config = dict(
    model='masked image model',
    dataset='abstract colour fields from 500 small random pattern networks',
    train_examples=101725,
    image_size=32,
    crop_scale_min=0.8,
    horizontal_flip=False,
    method='mae',
    mask_ratio=0.75,
    loss='mse',
    encoder_arch='vit',
    encoder_norm='layernorm',
    encoder_norm_position='pre',
    encoder_activation='relu',
    encoder_mlp_ratio=4,
    encoder_head_dim=32,
    encoder_fused_qkv=False,
    encoder_bias='all',
    encoder_qk_norm=True,
    encoder_layer_scale_init=0.01,
    encoder_parallel_block=False,
    encoder_inner_norm=False,
    encoder_patch_size=[2, 2],
    encoder_layers=16,
    encoder_width=192,
    encoder_positions='learned',
    decoder_width=128,
    norm_pix_loss=False,
    decoder_layers=2,
    init='trunc_normal_002',
    residual_init='none',
    optimizer='soap',
    beta2=0.999,
    learning_rate=0.0011,
    beta1=0.9,
    shampoo_beta=0.95,
    eps=1e-08,
    precondition_frequency=16,
    max_precond_dim=1024,
    one_sided=False,
    adamw_lr_other_params=0.0012,
    max_grad_norm=1.0,
    max_steps=20800,
    batch_size=64,
    epochs=13.1,
    lr_schedule='wsd',
    decay_fraction=0.3,
    final_lr_fraction=0,
    warmup_steps=410,
    weight_decay=0.1,
    adamw_weight_decay_other_params=0.05,
)
Rows from block 8 of the encoder of a small masked image model, named by matrix and row number. Rows with one number belong to one neuron. Each number is 128 + 24 x the weight over its row's rms, rounded and kept within 0 to 255. All counts start at 0. Numbers have three digits each. After the name is the row's rms in percent of the matrix's.
After each neuron's rows are labels from the 100 images, of 14976, where the neuron reaches its highest value: "top examples" is what is common among them. Only what is clearly more common there than usual is listed. The data: abstract colour fields from 500 small random pattern networks. In brackets: how many of the 100, against the usual share in percent.
# fc1: MLP up (encoder.blocks.8.mlp.fc1.weight, 768x192), inputs 0-191
# fc2: MLP down (encoder.blocks.8.mlp.fc2.weight, 192x768, transposed), outputs 0-191

fc1.502 100:131135151146114132101126186113111117149123067150101143131127123092111130138123091143097131112091158143149123105110165084123125116172141084181145099128100106062116153131093119144138115127122091117144115118115129093165148117111103132124150109150135137178098134129152110117126167102171152160151122120131144127099171111147132142114124125140119086096084153117128095134131162172110091092141144112131134115149137148153144077119128069127106100093140120141160143148126179138126123131116102123105142148145175089119112064125140117127109155127126151126165141105111134096159146129077118123
fc2.502 103:126093134106130133120143121073141103112124088121158139178101160175138116136134118147101133101131158119103134111105140155122120151088150116221145146119106124133106126105081128103120111103112103102132124098142153100150120098115086119089098105158139148095134122143155112145173139104115110143161148074130093105136113143101142124151130138162102134089115075130130145086103141084140118126129130162075159113110170120092079142115140078194115124120115153130128114139131096100145137118139120131127111125133122139111125117144099108155149089128083108119152126115132135158129125130127089167
top examples: dark (28 vs 7.2)

fc1.82 105:161114129138125124099120103162143158115102051110120142131137138152140127115126079127160133162140087097083112132115119114145133082079138091101124131126170094116153157124134109122116129123140121066118107107115132129135127126164133084113152119121160110169124124129131147130144142150137125108110165075108168186116121106109123124118150126117152122153145154161109114110131142085143124131141145111173088175081123178089129131111133162106158093142143175133140140139100168138113126129124117129130115107123104111159092134166119173127101129113157111117148105114125115172122173170178117146
fc2.82 102:081099105146147117146140122129161144128152126117138135156152136126163129165108151103147084118116105150095135108109132127133106179180091143144122098092134153124118134099159114125135149096074093128110151137090092093160120131134097133128134072122166195123112117141101143145115140144141191144122113101072088122150151163135112144150118111145075133112105113128130149086133162140129097130146099121122125123126140133143135123131114102079135112134133103161106146139110119151100153134181156113147135120115146150121115117129152133123103122113101143163152163126107121165098079064158146159
top examples: mostly green (33 vs 13.4)

fc1.95 137:136150115142137113143138160124171091140102136104134123063143131111169094136117123118137139118159117124124147115122071144133141140130111097164145136124130127128135136135062154159126104131155084157132099098133119123111139144126143114114126163126084146139107168134147144167086156136147177167097168173175136147098115102123121111165126142072115123171138148130131130095125171101090125142137180160120149114108121109094104134095146082064138134115134123083127154119116140160121160073159142094156136106119088126141150137098135151157108114140130123144147117130132134138098103114159142149
fc2.95 145:153137125121163127081084149146139129124102165132148116100087110123151099118125139127140099114113122129129137149161126111175184117122132116225100131138127155134122135159126168152105123114129127150139164169103145116102093151110135119126116099111150135100131154133135112131104138129090160113153164163103137146117106116138128097115106102086069088103126170095122150114099097148144158145155096126125174121117123126122118194136131068173110132149119133129154102131128108118125141152123131112141104136141132097139194157132199126156128121133144151124093132156115139135120149112139151119
top examples: fine detail (63 vs 15.7)

fc1.481 098:136112122145130097134138147136117108089144101095122112133105098126137145112118097168128092145095134156130166156166120112175140101145122126124061125138111106109138065146085129136148137158111159164126162154145099138136105100132133123134106140052152146083111179143126123166118109125140144151148129124139127126114081128129093139152104127090117158097176144139141130130137147101110113085130135151142142145116095174112142142189124173129115135111114124144089142173149096174130147112137136090126117160150131154112078117139100135137117092149166140148111110119148144099152090129139095132
fc2.481 103:153121158162112092107101107139127115154157130118113143177110085175116095119110106141144136132087076162143143101133146112095101103096133113165103142135140151124113122093138156107161122099096138118114089170170138146152145122119092106141123085165134104135120117110174111125148097115146127118142140124121111146172133097136129141192135111146139126183104176140140128087100123086114111106129183123129120141103093114097110144146130119154137147119117174116176154125111131120138143157126120113130118168121084142078157136144119098139141117122143113087121115186119129117107174093140114135
top examples: mostly red (29 vs 11.7)

fc1.306 094:147125154122129128185169137099155139101114112102143132118113084146133134129149166137092128107145138103163132149157132116185120116138121152101171083097132107169135119131106090103112157116120099114109113136113104131116108128146100121093133141139111121152126075175109119160074142126141104099151140142138143155137120106101117121140121113123169168147145141073187142131196105111145147113120109108139122146118118139126090098125146114168144105141141114097114154111130112109106150152079153136121124122171135129106156192150122158124146077106101173106136107131101157103129147156089130134
fc2.306 104:158134137152084110135123141142097107162146067119102152111131151122094127130134138165065084133127127144135120136128177107150145127122135104136113126110127093102111113093146135183150173129107113111122123141175081122179122092143101090136138125086110130140128154087139110099136134133138094094125097112157103080079115125107136121157141083123154138156142116132140116144113117105158148144139127154138121116161137121133133142130121143073122106123114143118116113088131163125135113149160120104138104149130119150188167102088138168103101151112120106146070138120127117104152081170097092117
top examples: bright (29 vs 7)

fc1.666 113:127143108128106113141148131087152108106118112117132123154111173116125123122116143148131126138133134136111130167136134142154109116139139140128095138133091154162125163192142099145128113141114120109115098096111122138125152137108150151149119104112075157149099090123150139119103102133142110186123086128205152161136093167123117124128128082111160117152147188099130148163157140135125128140135109111128130102078114123092163151136119123168149115128110127087171129089136113104125128170115164149142120121072101106084090146146084162132101087126128159132110141112147129150114155062109141104
fc2.666 109:137120142112092123148164183142130145107161130120125134098127088102123153127132172135099176101120136146121120129156144087156141139097130084136150132105156118112151115134106115124103140151082153083112100099130112127121115128125167128120160108073154118140130162128127122129145140126111122075118112165140121086137129159186129141119143067104093128139084180150088107165127154128105097102131137117154114086190093126177180097136163102138130115138140132139097127135124140137140140132170110122102133113129147142147099115124113124119067130125130136148094112143116143076139105096095131115
top examples: fine detail (40 vs 15.7)

fc1.510 074:081129158148142116111116090123168089118094130088134140135126119190131136165142130162106138138098141154119138133149113126086123112115121156119126164155108149137135117134133156129131141097176145182120094100098114129134127103115131096093138113132172143199140137138120113078130149123123102087146085177101136135154138136134139138109170160112139138117115115076121148129158143154105158166147126110115166152094110112100083101095137118118133120103114116111158102093123163160122115158131175158116163093131154130135100099145142145123146138117107148152134126095146115088161149176113119168
fc2.510 077:097135106101131115140106096071147109158130122152130128149153199106156122122136139147147139129138102108145125125165171125137147134158101130143133142102114150114104126171125150193136154125141114130115155155142080156106140135105122088150110112099111158103147171081103095123128140120136129136114100086154147111117132157118146102161103089109150138141134110131153143112167112150091120120121118104100096113084108110155071122117102175092108171156150090121129123106117159120118091177092128115174138148138125136109112133134171128122096147133092133122116118118057123101107112142098132120
top examples: mostly blue (52 vs 13.3); dark (31 vs 7.2)

fc1.349 161:113092125137148127164152144097144148126121138118135200145080072123133112160130127089112110136152095160129160124136111102184112090151136151071144138099152136117128142154138160123145114105118152148115149131138135152180141133098161162125114128156137137193132143118146112167108127113141128132131144134129122154107115111143085109112108111150148118160128101124136153151127112147162087112143119118082156154110114156127133091112147117121073101157146070126179154139153148149115069140088119144113111110121102138117160152112102132182088126086120125132088135108114107148119124127116120100
fc2.349 126:125135160067118131144151167139102118162133099119156115102105140116116154140148128096121123123137141118121131098133088076116089165142097151143109113130132146130144125136133095152146104120118153125148153188161146135082122108167142164129140157118109131155129125082138123127128134145110165150083110146113139133111122124094101112213141144152123139128103157130113124135134159102113109141128110140115125122167147125103148127145145133096112155150166123153074129081130144147103158107155121142123152115130108131131075156137157141105099152125098125123073097110116125134138065135041136156
top examples: bright (42 vs 7)

fc1.315 098:109144129104127109114149161151126151123133119128145118102115133128161142166115116123107093147159160137091156133116158171071117116132150140105127109110127108180120159138128105102167111071115111133134178167097146129107169154125154090131097167131126137163153174120141172125162109128106082150139114111090127130136093124155113124143096125162125110152101139134128124127104135133159082142140120157112145137128106118138148101143140147092133118133082115089106103154118116126139070131112154137107135125134117156107165163140144143092098145159078185140085111155099176123109128076140145115
fc2.315 100:137128155127117089129151054152122141186112114107116114127156128107096130111138099137129127123122130106126102126128131128123118086162132141103125152122149155139124140168118084132136175130112130076130107137194141081117117131159094177128155111107121126144162134115145167169103097158161124099114114118143093072134138116193144127083135125155150136153151128093136111128118123120107145080134151095143112164169156135099159123128132136106109117160121118131145133128099170139121132138084134139128127145123146126074153074118142125123154106127153138172127140136098120190160087120115116110
top examples: fine detail (92 vs 15.7)

fc1.234 127:103150139117111114123123153149115111067130152134159120102170145089147140129148121137144155171115160152104135081118134156140132116115094117073081093113156126153091143126118143139108101171114131158100156131119138125141103118119113133133152112128161134134125090135062121130150160129122082150134126168111142143147089173120175148152087151110074109103142119152109131148068125154118109128154163116149113169119140107099148116160132118143107108112114121126155081149141125128081164100120093106140128142137108117120114133119149129116131109140075178050145153128131125137101127135134110131
fc2.234 117:151181077120132132149099178143106121115130156153127109116125134121096128131140139091081118101145089119116112183135145138086139113141155155125118106123114150119111146126142117145164123096098109143148150145138071118092137129145154096134090141108112085130143107111132087153128128127108142156129131096159078089093112163149103109133141128132076156132137144120141146091111122143139128125134121122115130133092106170154128102086102154097132090122192102131130130147197140113102124164146127097120140112132153129105112110150124128146090121119109124122171089123198163151105134131098131167
top examples: fine detail (48 vs 15.7)

fc1.525 063:124124149156105103133136093120106176091127114118132141115129067140100129105075160102081125118112112150123122163097135145076128092117133138095121147180080132119109133160122085107164126097110154120126076137136120115151130093162137128121105084118142149110108179105156111124152127096116151127133128152137083118167124155099135141123132174131146134112174168133165100109111129147109117143142139121130137061120096132157125091091123142171115131131130110187153152114134135151146142099100121111127154085108131111132130131128100151105149127138186117123153139098143141165139123130120115172
fc2.525 062:124148124084149097153153136133132138075103096133144111142105133130130102146151119105138142179138153156131147122078122115156114106109146131136098129128130115172101130113092182160098125166124096136133146162147129155091115153112119120086110123118172092102115129092136155146156126109072140135124126124093141093119129089109154139135159147167090133148123175081132116101174133142134125121095111129089105127092118125138147083185127085167122137143124138107124126129158105129104131126120144104134085130128126106162185109104113119152102102097082095134136115131109129185158132144089120110
top examples: mostly blue (42 vs 13.3)

fc1.430 083:154144138115105141112166119151140117111164163134117113103097136146167078124132139152109127160148148117082178129108130100126101132116159074101126115131127139133116148151114110133129145077089126116118067113147130093165140123115131148097138149123102161160115215109134153175137095133087153132115147120127172127160114126125138139115127130146136131069095111117129134108164105175089150161106155123137129125145104141144147138121148104117109129155143157164110150103126106164127094143150103168129138141111132107131126141149118137150140106106104098105117137031136121098129139124123121097
fc2.430 091:075127098073103112149103110126074152131159134117171090158118154127139117120106118148111152106122087099136113117094144087175118132135146105109111119157134150126088121106120091095136119177126133134126124138098147121111155114122091129110136132116120169092152100168122135131125140155160137139095117120095111136126156066135115169077105145084094102143122108178174100154139114132120155121114124121153125132083096156114134132116121127110106103146124174092138154167141135116150097134170132115134141094128122097124187099100118116128105112115132088090160133153105129126152156105140117167
top examples: dark (56 vs 7.2)

fc1.279 065:127145214130122145124113113109159118118162135108163146147144120160079119108102120134149069071120128151109065126132088115122121123095110111100082117117105114105147051122088117175171098123171124144139095107101117141110146124138135121170149150105118083182171126151102134136126143143138153125138116152106127117156123133123151146118085148115142169129128135141135148147074147150116137106149129112102088142142139131102183150108148123147130126150145108127123136117150128152129114132155137138107129125151126131168119148189131116126163148103105103156139145152127096121111151158126117127
fc2.279 073:145120119184141121101137168136125125132127111121137108153174137104134136135112140115133124152104133121094106116120177139148125063152160122148152112123163129119127114118113118104138147171144131060134156160128148158113093148110171114120117064111128101095115109058177150137178121142117071159139109178138109177130117143127123125121127115086138133168168202142143108107140104157106155139127178101135122085126105153162153120141132118124126123152106126083150099136103130115136134127152134083113138104116122113097094137136125104147143124124126152132122093162140110138151145119114136148
top examples: dark (37 vs 7.2)

fc1.42 082:111086138094137119157159148097146116144164099160135095116116116101080055111141124124121162119124164127170174123143114116149119131126145095092167134111111121155151129150151144090135182132112166134092151125092137118148140180103128124120107125133137132107115097093164125078164131139121143116164104120080112088142137074106153111122111096133144145097130144150134132116108145135151179171135083131107104162150151150115160136114110105159163122086086109122123099143124138147145116147147135111127120109150158101106132090174158138137148137149138151122134099120144116088143112141114150097
fc2.42 092:144130081092143124110174167120152136089154096179128109101084099126108150084128123111085064132154122138102136154183159180125135145116105095108113133166105088135108132119118157107141150139128153154146111157125128127116125130127118139142098099107107123114130103110130200115131152135148096148169136097137144146125126100118125109138124108138135148072128130122110135109111093127140184131133135123146058138093125147093110154116094126163120144130149151159127143116125166140122149131112119172135153117138135123102136098139145132149096140144168172105081133092132144139083110161113144142
top examples: dark (27 vs 7.2)

fc1.130 109:095120093175147130155116132168121102140105162089083121142145122128099104112121097165146118139141153134105141126176169105134181132146118126157062174104133138128118130142089139132113157104113126115125097122110115130149140124113185109109122127142166125109094104146159078142137118139127091100129116162087143132123124138138103136122149127124089111130167161145135119161093183114150119080125132117136132158115121128189101106193126157123126105121113132157158154119117131102120096098139142076123107175137101123085135170131140145137139179149151141137138131129126122150133166150155117107
fc2.130 105:154131158114162112141090142182124139176131139138122158121188133158132112133110118107127162158121108164108123120134131144150095129185116093083116128079160123117130129108119131102105113122146158102152106129122151132174127131157115127120155125194132127124134102135117175166125147112176142112161133124089068128037139125154111157149144152128139118107162135101116138148123134138182132168124110105128136138124112148142125157152146131147129152086123149168138100115135114132117153154131154164147149103104125098130080093109114121127130088119126118104168130152115114112126103126082147160
top examples: fine detail (38 vs 15.7)

fc1.310 087:121127126191122134151148127093134134108110143128131152151137118141081104141180114142113113133126116141136120198095149172152139128122135137105091136142130132109139136125057114092153144113118114163164150106160122073179136102164132144130143092115137098127156141151173160097134132140145124121153142099164130137163123106121149165123110110147098104147100137104099149113144105177129132123124123141136140164113132136124130106101162115161107168099112174130144082115117100124160100096130112110113112104120113100137104127118150164098109120183106105187088136109144116152114098086130134101
fc2.310 098:161162111142109145083132099127130129118149144127135102125112128113117101115125158080111104115165132140161137100173124072124148094150115119194105165103137097106143136079129132124085126109150105136114178147122136094059108087130150077107130088185128105117118054116155137107154101106125100136127112181138146125141121124114102142120132104155131121111111095080130121134124104105137158112126174099113089144103149136123136114147081143112124178155110116142134129088122126123120153130131112130142143114141147139159169118121140135134152105143154134119093180153154119117128098142118121122
top examples: fine detail (64 vs 15.7)

fc1.252 100:103135139125127091142100158145114118137130118118113148143164109141106114121061134148121116124195068094145162087097114146093158136167132131129121123156167119124106112138099092105136092170122145104159124144132136107103131129103102147163130109195139146130153136122108158141150136173140109128139145142110127087146101126118121150087125121129152157134130177074117094116137127156126108120134123134115132119133120088106177093116119121164160158111084162129120125114138117140103126141157134161127097099178128116129110170141127133151092164129105166147164091106155084151109087144140122105
fc2.252 105:100127139149129127134156041161108103165143114151128120128118136154144055133170149105141140125124112128116120170119138085084136187087134144102117158115079133121113124141125149111153111065162152136141137129113092115101113099139123118058134117161105141159142141131083138115158143160148093110124138096137106154130085158133131131147088132154147133158121129147115099134078154114158139121149115140143147155112181124133145097126106118099124141151077125127145128146095166116112142176094139101133105117108140148109127097155150118116118165110159126097103123134113126149116139126111132121
top examples: mostly red (29 vs 11.7)

fc1.182 082:165162120157152136138164089100164148135151108112140127138134081133133161138152098126171147115154123143140117118092140134170099143136088114071119104165105118159124137139113136112105136125141095112102136116106141094122126129120165125137114125144105162142136117151118090129110153167099127143133138098154097160145103128118111145073113132105069128145155140139077137127146157103148129078145162143128193157105120155143110145121138108114144086118104148088098121065133125097159127130109109187129098113141121129103160145124090172147108124109121097124156148128159128149101105144107108175
fc2.182 102:161122149154145137092137149137113131179129119136133139099158130128074116133141172112155166125118120142146118139127136143147165104194163128075121103119165143116104132120129114158142158156106132151137166175120192136096123110131150094135132125143133137094140175182081149152124118136157110119139106113108123145123102116117121096179115137112098106052066170113098130175112160137115160169131087163096117127093104156100134142137124139124142111116139161129133135128124120118117112120109086149133130124132107137109114143156094126103148174114136099116110141109148105096138107121152125109
top examples: mostly green (37 vs 13.4)

fc1.622 097:166117104122158182156139150153133126127117151107125173090098114140092101118143127104134082128110133124125148141113137147149099165074109147125145142128119147127086171124177141117137110143158128131118100098143133095137100114107133145125154152123115162122176169103101140133099122125118118139126118108118109106088139102164121198142102126115138160096144147106116175126121182139112140123078138140140113110130136118151190080125098145141138149132125142123127177141133148118164089149108109124127143141119163118121182088187091166148150109111102112110140169138115138146141103121149158100
fc2.622 102:110115141133121115105116108143089119121159113088144128118143102123119104086123177098099157102140158132124131124087119132149089170178158112126164149107122120116103120123137123126135156085151108136119093120095097126149165155174132101144137121125105149124136086113173084108147129137091183137075162143086128114102122133132130154104126143139128161169121139093183139100073110119147124120117102148102172130107087119165163147118146086123138133134147109141151115130147156120130120144112126127133112145140147121153112114062095149126160086156147122105157163150131122096126130142173100166
top examples: mostly red (48 vs 11.7)

fc1.671 101:112092132134058126099116103116177149165118116127134117212128086117113108154116155084151107144125141120116117170171075153149167135150115084127123100095103142164137157124177151173148097131123118133111140134150143125153145123135171121144142150152122116134137092097138144137114122142171108113136120144119117095138151130116097106106124138122134113138110146112127133141171164154127107113134118075125099156118112125105090079116125117156118155154134119120124121129107108116129134137097148104115130125138080142113121149109164140138119115078165132149130150134087173104101133143188090084
fc2.671 110:100131117147140141124103064091101101117093107139132162109115121121129105143107128126088104129107093144095109107149157144134109109124153111121124175127146119145141143156122135147103155103103117156100085106173125106126097126135165136102083076154119167156124096132136122095120158116081076168139126135127087107080142133125079131112142117141153150136151112104147125105143122161076170109119141155168103168109145121149120150134144122103145112136111159121146115145140113138131098109152128183137132113120100111127138118106127156187173135095169101108075153129125130110103152145163148127
top examples: bright (37 vs 7); mostly red (28 vs 11.7)

fc1.238 109:099160143103060082113086149157163134150144152135101149109143067170116155117137121109135145122154153149103114114144120103118128143149123082099139158147119104142151130064126114104129104109119119156135140117174137150102127099129147117156112113129143122078128181155091121144096139079132135109136121097141100165120140136105147161138135168147145166140090169084114100137143103116087066143129093128092150102095114161126119111139108127120151155154132133122128136181149112177131152132113083131137129153122142169168162119147113144135116120127093142091129123133145129103140122119130132124
fc2.238 110:130163160152110156131162166144125125110133090170125089129114117137140111128124091161140119151164137126118091088122168171151077120058151181132109116135109158142137119145122109067164130146116107162129139173156126146090094138162158129127134206133102142151126161116133107125139118121142111133154083147121127117138118107106122118103130152153150159148155075091187132134163118127153110102112115132147078131119109119129153073098126098100149166148106151111125128150134131133113134103133147104107137153127093128123159126150109131092158134151159101138112123143147122113106120116146102126
top examples: bright (29 vs 7)

fc1.573 105:116160152150123137100145139129130069142119111124082086119112126155147122120175114130114137123139147134168113086128112147148113124049130119150082162178127148145151098156124136072116152117151162115128118106091144115121139128133108107138091139129144132123104197124124142141192109138116131152108132163143124104128147147086156094107102118106121138046152132143131182076119094134113140162161154148126166086104128132095130151104136148129110133121097119150116136150126160120140156129136103159100152127154127119126117156163136123129132134132121117128074108143148110099132135115103157160
fc2.573 100:100140121139139104142163151079118141084116118139099148118137185128127185145132113121126113107102125118095136141090082124091085111115107134159100126141178150142109134109122151088111123119137139131127133139130142153133129153150127095109089155132167180151130134071116143145133060119117123119148160152126121104119121113117142140133075126123137114128068129103148109134072151181159141112125218121145099083141160126110103124109105107138122095149171166140165134139109119135123112141121133121103163127116152139146128130126125103146132111164119104101103131127117117133140178086133148136
top examples: dark (54 vs 7.2)

fc1.246 139:104141145145142151145136112120145135144109131135104152111111088136160164117136132114132166129118116149122128089138154150161099128138089110106133135117130147096092142078138099090131128123106144134148135135160144121110130143167093125110130195136120164118090133146169107165162142120142091129117123125140147138115114131199166115167131152122172084183141128079104116147151065127116137094125129096128128115120131144132130105113123169087134146121100131153128169125101113151127120165092110122111138114133135126121119181124103114191141077139137138152145105071117159107083163129103094113
fc2.246 140:103116144111133106119168160125106122155150116140107125152129136158110152147138116150121087119157121133115099126115115153137173144102085102082139117106113128143150132107114148118135100094121134152134105128096118129094118097141099133132118152146138105168131143069135136190141131118128105148118134117146163137154102063093143114080151120172158138136143117180110147131118113107139173112123177095109120102149139098134105108125123177134134127107122155157053116105160118101142161122182110124134130153121127121207115149161159115149136092132104115100121119080153093106137105132119123110
top examples: bright (26 vs 7)

fc1.440 122:116133121110134117115104114133133113134128183128114096132141141135124122105141128109088142106136160147130124139131141121111075150135133119119119088173158114138144082141126148131134112155124142150137132121087116128150077040123151131101077120148125129125114117155127125130098138115192151124122135125095097123117102130171178108083137120107106086138117162102172106151138135158225148130158111107141121152122148144093089161126118159103117110109143133113162144164128137172153102108152153149115145114166099121122173157125156101127103114124099112123161164154136121138102138115115143105
fc2.440 111:117159114138125151140173119137112122138118156153090181143158160172126112154115127149168106151138177126141177116142123103148082089106106112124153170171129129151149134141174146122112154093154114113127121108150191091108175129116122126135106087112112124153140143127122143094118134171103150189173143126111171129083136126142129125154160134179100130147184090082117164134122125123129125104115105130136123122125124118147081107145138123111158147136132146120112130093097134123173103137112129117132141112129126117070157080119122126133126151118153097146170093107121128149110109126127123156
top examples: fine detail (35 vs 15.7)

fc1.517 109:134131113115098088127197122131133148147126160099087153132118093169134170148144121092105113177155122123114110121181141144113137091139168119125118124109127124137138113118130112109147123118110132137084143137121091103099140106087135146154106123120147099065157106154101113116081149102159129092150148149121129122132114145130122162130161153163143080140152172137152104144150167125134136087138130135092184102137136107098110130135115131089158160156113095118127121106110091123122186153136164124148108127124151132123113147137106126096126160089127104147092100108180179105159131116151117133
fc2.517 105:123081146134128146095092115165164102114117137140120143106137187130119107126128135123135166117158122096127123140104152152126117107129093100131144148161151153135129135105104062142131152095084135137142114090119085097113134157156108155134139123145152100110129089134102144068134113145123191146133148124144094119107110151138123151158131107091112105079180105170118124157133137147107142113110147121174080114143164137166111136132139074174133122126143119131081143136109155137143177119094100110119132145145139125140136162117125133159070101125133130137087135159116087121140137144083111110
top examples: mostly red (40 vs 11.7)

fc1.725 161:114133149081140152158147092090123134093177108152125143111106117135115119133097139095097103124150131114131130126114131104086132170143164113123118117153145135144125111132119094088138113105093096109173132118087129119117103116143142085110124128112119156101148158185135136120138136164138105117105142092164109106143108126104157121134186131147131131151150103154157149111138110134154138110092061124165147105117177148120047116082104131126122152137118163137136176129121155113132168130126104165152150139124178119161174147173136137127149151104118143084157142158132120105141133107115122142
fc2.725 124:103098125136114119120191154109091140149114138061134117190097095107128146114135100113127119121151142144114153135127140167118123126073087129148151093105125118135138147162118113141139142120123157157126153147138161133163149090150113115136138126102085112177139104114148100147147149143139154125128129122147131093181152146129149134080157102196123114132185171138125134163097152128094139155108087125110110109139124131069096130105137180111125115129127128137181124091127116102142101148121162107129131138139122116155114127157077149087138126117129141125143142082141132098142151117115164142
top examples: mostly blue (50 vs 13.3)

fc1.563 077:077102123134178125151115084122128094136149163121161116096119125124143154131118135101097133138091119133125107138141135113111106127144160140127129134132135142117095094096105080089168129116145146155152150111106138129154136117102081102133112123109123104094113107140144109139153159104138080143155133088116137122141145118163125147156124122080154153116122159175122125126173130120085117177122170126150106123121154139199123108078175119147092156125102173102129114095125083091158154136098163149135135160113130142112098141112126128194121127121146134107163165142114121122119107114130157173
fc2.563 088:118129120136178146115146113165129142102102110153098129168106106138132144104114153121118095146113154121144102121134123162112091161096133124108139132117135146119106114085078148125109110106139150148118162148118122112056108144104168152092129153073126134146142112143149143117092114115144086135174147148139133151101117057131149109103140116088105143118128185100167140152084174126150135131132099154127102120113133130104095078122069110098128178123130158103125158122109137171103114131185130112128123119135152129129146130116116128131119130106174128139135141173105101167120144126151103161
top examples: dark (25 vs 7.2)

fc1.170 113:144095091151128110143115176089158119117172124140122146125140123125104161114154105129159128117116112143105135131147113126156163121141137130094142146137110116153122170162136127108156142134119169133111138114177105161079115129063151139131114095128155127105138121115151127123138112133111149131124099150153164097126141098093166112170130135149128125089109146134095124130153158167135171121121128146133121127141131098164086119117072063146131143112143080129159105145130133118103091145178133118113105142127116108083152108099115125170167145149130123100138076175173098149173110120157131085
fc2.170 106:148136107114135081088144091176103117125091128156161119122134131150103157122129111141135122132117097152136107117135122101116142170136149137138118132128126124116097158120152120092101141098122130121155123137122146130114114176075158099105104100106136108093142141129095172134134102125134082080125157122123075159092161093091109116097176135155147117127184161139137113144098133142086129147113106150162127100153135111100105096150156174116139108142116112138129149087104140110129100092099147136122064141144086150156135117137151129100128117122132113176148146046137117124113126125116150161
top examples: mostly red (31 vs 11.7)

fc1.46 098:171130124107104126148160102129158177124144139092137151128184096132162091116151140109109179091172122095195084131136119146160116135124153096157093112112147135134136100086119115101143083164104123112105121103071123109132093105130117170126139152164129141120095160153170160127149167132094094124132103141151133113141094132112112141103136101170130084148117097100119122119123111159108127117108134129121108159141124150116111140128083109138093119146159121142158109111114133123096157148121167140167161141134122139132157156139142121145118147150135102114097119150107189110134118126154118082
fc2.46 105:158127121124121114105103098172146122117144117124122131201117132133147142135132121132152118137142144135139081084154139107149162150091135152058128126099100147128126127116127098129138111131140154113108133134125163141113165129153102123123124145056162104124155100081115121124124097112111152146115129114146130183128113129128130116136113117177115142113122135146166104123077123109127098119123081129137152117134127129201099190149124146146114092120151153179133117146089107104131131120137151110133145132098128131139130185201145113116149166104096081119122115107119095114103129145091166142
top examples: bright (27 vs 7)

fc1.678 101:148160113144114148158149149138175125137133101107133125091114103081186121153071100068139104150153136124131123147114144138158150150114124164097067151122138111166130128128101132191103079138118110153147096125115132143191111161119186141171098098129094143157117156125160127135130107150115119144148162137137105130125145095112103145129129140112116144144103131146131171118143115108146099139097086143099151120099187117118155135148149136136119121115130110083119135155155130125131094160120157098120120116138087116133140166149120120170118170117121080101138140108108131147113138118141112157
fc2.678 105:176117105143119104143155100120113104147151131164191177086108147132123117119115144069119130126129126113090140112122107074111121130176104127107146178142112139118110126140098096106096127131120153140124119147101131117172149169127153145132137140126132162166127138124163152149120135122149191097094117079185126130165097135108124094179134135117120118133143139133091148091149126158162140133120140141097128123122125089157110139133076144163139160128139135067129140150129164145128114144143120146102120133126072093110130123085121129088127119112133096097111134121097133147120138119177161154
top examples: fine detail (42 vs 15.7)

fc1.303 070:150079129144120122146109127128104135116087154148160117100143128104126145148135121135164128088129137089122126054149125122152129120107123115088142110137121181121089136177171166156130160141097131153141133130121124147130143190123132100130139093122083164079110128132129135162159118131105100145112125110109140123135129100138100116150157121165135148096129140138135129153103136129141133194092136112141092182157129173074166106138114125140130088138095148124088126089147106082143162093140120124092114112114118113144161134130139113115130117119110114118183145124133125124088140178161102097
fc2.303 071:137128128150104121144148091135162123118138139107137148133128153177116154113163140143132127104197146119127122113143155101133154110100171160138132109105098065113129112150102083118085138126135156108142104115104090120189120181112134153138133113160118135139130158119143144159097111138116154145127087117142095136128113160151119138167135151090100137069105124156074112091148145097149132147152156160117117127139177138151126121135143144086124147105114144100156115171159105144144118199103121176124111100135132115123115152130119137098123130119117111151173144100152139091158138163103113118
top examples: fine detail (34 vs 15.7); dark (28 vs 7.2)